config = dict(
    model='model that predicts nearness at each pixel',
    dataset='made-up ball-and-stick molecule models',
    train_examples=97500,
    image_size=48,
    crop_scale_min=1,
    horizontal_flip=True,
    translate=0.12,
    cutout=0.25,
    encoder_arch='resnet_bottleneck',
    encoder_norm='batchnorm',
    encoder_activation='gelu',
    encoder_channel_attention='eca',
    encoder_depths=[2, 2, 6, 2],
    encoder_kernel_size=3,
    encoder_stem='deep',
    encoder_avg_pool_shortcut=False,
    encoder_widths=[192, 336, 576, 1024],
    decoder_norm='batchnorm',
    decoder_activation='silu',
    decoder_widths=[64, 128, 128, 128],
    decoder_blocks_per_level=1,
    decoder_block='sep',
    decoder_attention=False,
    decoder_upsampling='nearest_conv',
    loss='l1',
    targets='nearness',
    init='torch_default',
    residual_init='scaled_by_depth',
    optimizer='muon',
    muon_scale='spectral',
    learning_rate=0.037,
    momentum=0.85,
    nesterov=True,
    orthogonalizer='newton_schulz_5',
    adamw_lr_other_params=0.0024,
    max_grad_norm=1.0,
    cautious_weight_decay=True,
    max_steps=4000,
    batch_size=256,
    epochs=10.5,
    lr_schedule='poly',
    final_lr_fraction=0.01,
    warmup_steps=200,
    weight_decay=0.02,
    adamw_weight_decay_other_params=0.05,
)
Rows from block 3 of the encoder of a small model that predicts nearness at each pixel, named by matrix and row number. Rows with one number belong to one channel. Each number is 128 + 32 x the weight over its row's rms, rounded and kept within 0 to 255. All counts start at 0. Numbers have three digits each.
After each channel's rows are labels from the 100 images, of 14848, where the channel reaches its highest value: "lies over" is the class under the peak. Only what is clearly more common there than usual is listed. The data: made-up ball-and-stick molecule models.
# convs1: 3x3 conv (encoder.blocks.3.convs.1.weight, 80x80x3x3, each kernel summed), inputs 0-79
# convs2: expand pointwise conv (encoder.blocks.3.convs.2.weight, 336x80x1x1, transposed), outputs 0-83

convs1.20:101180173056153142121091071164112144084093100132160135096163078124137101170144082137115130132148143097131150068148100123119126116141077098191149116098161134097137111039117150100167125135118178079113093092109124190093088141138068129131138156
convs2.20:128145126107115159110151182105121178138102149101142176177099066112159163191161144125137153156121132112114148096092128172117130127164150213103122102148128084164136125139115107144121160165205124132133108098155166160120130157187148135136111107080113121081
lies over: stick

convs1.63:133098121150066145056093118095111146117105143096117150198138176074141113097149154099112115186114080142114107083087077111168152117087069082143163119099176103114192136093080142116100131126111172138096176146138175144134121113132068093152109113
convs2.63:143091169177127127123131142129067178153136146168110105130172081157133105143069120092103094080181123113181144123184141179208100174118149116151133110125127153130130093120104087125067122089078109102125084068088125080131109137116074173103206111131062103096
lies over: white ball; stick

convs1.47:166138111198082121129154187105089157099115161109156167156178198168132096103148109158119193141088090198133110118083154157148148133144110142100124142208129138158141142121182177171190149152126130136121148122124141155142169140178162114148166116
convs2.47:142133183120141162164122166099137102135096136202159151123094108177155160134152205122155132111158130180106105081091119132150205156143138201109104109128116147104140171129123164083183165130113100137091111160120125167150115173071177191137151140095169139153
lies over: grey ball

convs1.79:154058102124169081125060147133125171166153097156081136143127143173158163020123128114103130186099148073175157184133076139108139167174129161133091115150126109095145089096104116182074116104156144124103127163147131107145122103123133129152142156
convs2.79:128141113117075220167166168066201154092177108152154163111150171095159092126096120125076113185081157168188083157083138158134186140171128148144116161091117124142118103129225088126114134133151148158110151176183136158153127117122148143100146112154130097150
lies over: grey ball

convs1.38:140126145183116130153175107138100138080132147081182093132102173121116092145115185106161076162122159084088109159139064086147176117135179125097107109121193089120136071142117098118144104133154089040121130139123161116109115091052095112117102118
convs2.38:154141154139125135100183134095159146095196091126184134109142116160147190150128122152153103177140105080092089126093115129100112177136152101141138146086082128108158199087182092109065096125068143127122157085140172204029103109113131142097143092146125153098
lies over: yellow ball; purple ball

convs1.55:155139137145102168165125137165119113085109144155146111146153101093126125138144173142127097149179140069119176063100173151135152128186112089223140131135153149161151133129074072059108086142149188164144146156101136184116125065102146099129158126
convs2.55:143077133121205150111094123150061131092083205148161152125185132177162124133165116126190156177190124102080200148151169170167067156143071131109136150104075122125085094144108090112128116139141099103154169106157098155127111140082159134191126108148154118148
lies over: red ball; grey ball

convs1.73:161106135135124070197094128093089112180159140168156088037096105118130165176086149107183227164139179163176132112133168154165133139107150111123082119147156169118125160129152129073126136155163098190122126124135133135131141126134154141131147138
convs2.73:139134168083130146178134138141150111148109115144191102162101160133036090155111090111172159156124087140150149150161125142068145065151133119107136152130136168105159147133099134088125125096097128169150144153099097124113158194163132140163123134087144159147
lies over: white ball; grey ball

convs1.49:149117108127170169164193134158136119120153109172155118109111138126182141119119158122124077115143179128113095149110138124234121144085083100132179116138088191060106175173123106097103127144114152066116116198087110085113094142121156142134135086
convs2.49:095156105122092159083142097081135116111183107134156136167132179163091102084136177175173103145102159159230075136132124154148149159176138157174130114151154127140135090203082122159139136130150151146069130149111100153163108101106127087111137109151105144164
lies over: grey ball

convs1.46:194115095093140095157176127196117132047122144148185134181114119164133121108133132129084101153123073091088110127104163089136152153093111128164142104091138134094143092133117109084114140140109184066165134116171161086075083110085144092176162122
convs2.46:161139126199113151118134105121143072108117041109179183158158140155141112122107095162155143092139156119126117113065149213143154085165126069153126115168110136112109125122187098094144139147093091136119176091133177141143121216122117107167116107062098137161
lies over: yellow ball

convs1.48:127144152110120052159103106127114156168141111214210162120146108132091105114123150088159112163172083103130152085124106166132159138205120152123038125140146119078107076130116132103128103103143135109116130143091111129158105124144193175102182138
convs2.48:147097156102151174158164122162143205129151135130154092139143148130132194104161151158147164154132134093141175137146221110127123127172106107095099112140139050136106092087168160133155126151158139100109142163118107173157175069109161120176118128128113201151
lies over: yellow ball

convs1.41:140168071097158161169106082115155138081107185120166128117115116135164129160129093120094117144134083118126147166134112101169104124121128096169078116172121153098133084074096169186112176117136135129148070111135122246077116136152098125078100124
convs2.41:117118089147149096109069192105130167090157154132112108148176143123169065148095101147100076124157091133146136164150124115116125165074091192122153118133112131090073200084125169084175151114160140113138136119109090116086089172102138118110130134135137090151
lies over: stick